Weights of a small image-text matching model.
Model: 8.46M parameters, 48-pixel images, encoder norm batchnorm, encoder widths [128, 256, 512, 1024], fusion encoder layers 12.
Rows from block 6 of the image encoder of a small image-text matching model, named by matrix and row number. Rows with one number belong to one channel. Each number is 128 + 32 x the weight over its row's rms, rounded and kept within 0 to 255. All counts start at 0. Numbers have three digits each. After the name is the row's rms in percent of the matrix's.
After each channel's rows are labels from the 100 images, of 14848, where the channel reaches its highest value: "lies over" is the class under the peak. Only what is clearly more common there than usual is listed. The data: made-up waving flags.
# convs1: 3x3 conv (encoder.blocks.6.convs.1.weight, 128x128x3x3, each kernel summed), inputs 0-31
# convs2: expand pointwise conv (encoder.blocks.6.convs.2.weight, 512x128x1x1, transposed), outputs 0-34

convs1.86 111:051102140153128145133070144061035137111084142093059088095099095114123134122170116104110098151112
convs2.86 102:116121106104104139077184094118127134128156112139096162111092121136125166057085186136106129100132121152107
lies over: backdrop

convs1.49 087:169139091210171069086123109181110119141139149193093139120107078088101101102125231189145115122158
convs2.49 111:077103104136082157134099172101080127129165113144116088122130131076133092111120117104103074149143118110150
lies over: flag

convs1.8 101:140114114119087092075106145105088130156101087120130097087107087114089075065120159134122108143089
convs2.8 097:051118140124097067168175079044117122051119144144107105155105093128151152073150192134191097076152123149092
lies over: backdrop

convs1.80 094:150089117150159169127131152161159164104175162181111132132100090107144105113139172100164143200137
convs2.80 100:132155172089121144094172116138137110174120088159182143138192131229133113186154064074099158165145119139163
lies over: flag

convs1.94 096:151168138122139117099177080136108138130157121136131118170121149107139146139185172079157101120131
convs2.94 108:116095150112113093147138085068091097161194145130193138128135160082160124139120142109184063140115093169099
lies over: flag

convs1.107 085:165122124127121146173144145148080138199177103135152158155100171144139137104111165176159114106104
convs2.107 101:127176091092143055078135076162150160129123088134163128127078063149201074109171098105161184119116148119114
lies over: emblem

convs1.118 104:146104172113085127138131050067084142077117109142151099108127136134122100120128122142139117066113
convs2.118 104:125073110151125104103093085106120161104129093186137092145114114103126191081170134146220120197106141094123
lies over: backdrop

convs1.106 092:141103185119088156091055138105116144172174086153162142130139077106164129139149142142148134190136
convs2.106 100:108101152143123148107132117129104119106174154141080096092158200105115132109107139113107115116190065076167
lies over: flag

convs1.51 127:068088122080107094112114154100172113145130075093130123121100094068116089160118100161108148134118
convs2.51 089:124075123141116087077137156097158196155103115113138077138111201103116171162091115135205101112082100158101
lies over: backdrop

convs1.19 094:108121129143085152133078152083080135133120079090161096131160175112083082159154147065105103106074
convs2.19 103:138163106141109167123145091097134092072110104099170160152070162135136098130119137141109146105109159171081
lies over: flag

convs1.47 105:112108134147109096163116073059099151177125099128101077141101115084075114106102077137185117099129
convs2.47 107:137144123196096106123063122148140103121086129148082142117162128136064152159088144134195146157102144155175
lies over: backdrop

convs1.17 082:079038150142119095109127122124134097110129083143162162138144062128080137171126140130114132115133
convs2.17 093:141153138169114134102146101151086160162133106124076144150101131122148138166131127126140186070107167123124
lies over: flag

convs1.24 109:162137157138217136125069096121114128110127123149084088169150120167141087146167103112147151149111
convs2.24 102:078129144096117128136080021133098114131108110109123097102090173131126130187141031093115136066175131107120
lies over: backdrop

convs1.119 099:097110166142090068135089080171071137145129155176136157170098111147169147137156122072131129194179
convs2.119 101:149142136121107140137093140122175116129126152147125165094138121154181153158130161114110137172150122157154
lies over: flag

convs1.116 078:112147146104126126122137084140101166148147182111107117126173128154163192128138137103153147109117
convs2.116 103:116129108130125078127149119128108128105123129156098099166131180087080119152096136129130126117163156166108
lies over: flag

convs1.18 112:086067168127118088114110171156115143132121075095108161122122100117081067103126124147121109157131
convs2.18 099:125102197082144156176110120099132149182139097144104106130181104108085149159063114157119060115179122065112
lies over: flag

convs1.44 092:124191122141118118136109129172156162189123076173167109119114162133163197097141164107134144202160
convs2.44 106:150099093075087087105177120138151160099148140132082177105105186187099157171141091128107147086118206110137
lies over: flag

convs1.20 094:203130116144134096055136154137089101115054156143136197128136087186107124175161114099115093162153
convs2.20 106:174108097082086125130137090065121127139109114067102126155100152125173130138134126119178146112152143131102
lies over: flag

convs1.7 105:147115129176159117140117133158115146180136133130121178105093112132105136062163121152157127152142
convs2.7 098:100087157071130134126153169125163082166065120105153099154150133162101156141145163111129064097137124112106
lies over: flag

convs1.54 112:074109173122076120116120087173116086109102142072111095138123103174116090102142102057081125145117
convs2.54 096:145146095169152129091167154142117158178046114134112077087112142087114086132132074146129134116129120114152
lies over: backdrop

convs1.104 107:123119124095148142098140141134156127130146125078085135117106122130049055124104066140100089117119
convs2.104 100:114110159099144055121130116090130122171088189071107105079122106125070147153097143089149129136116136128085
lies over: backdrop

convs1.122 095:147140176105110158092132100155145155124196050141089164097121158125106150182173088159118136118180
convs2.122 101:149152103109093143113116160151154127136124082142142126103097086140102160093145137099099114096085127149052
lies over: flag

convs1.11 080:100126164162107193123135082074211120164118152133116132148185157126146146130187118087156127138122
convs2.11 098:139044161142145110150099115082146101159111184140113093136100147158166101076079110130093177151170136193094
lies over: flag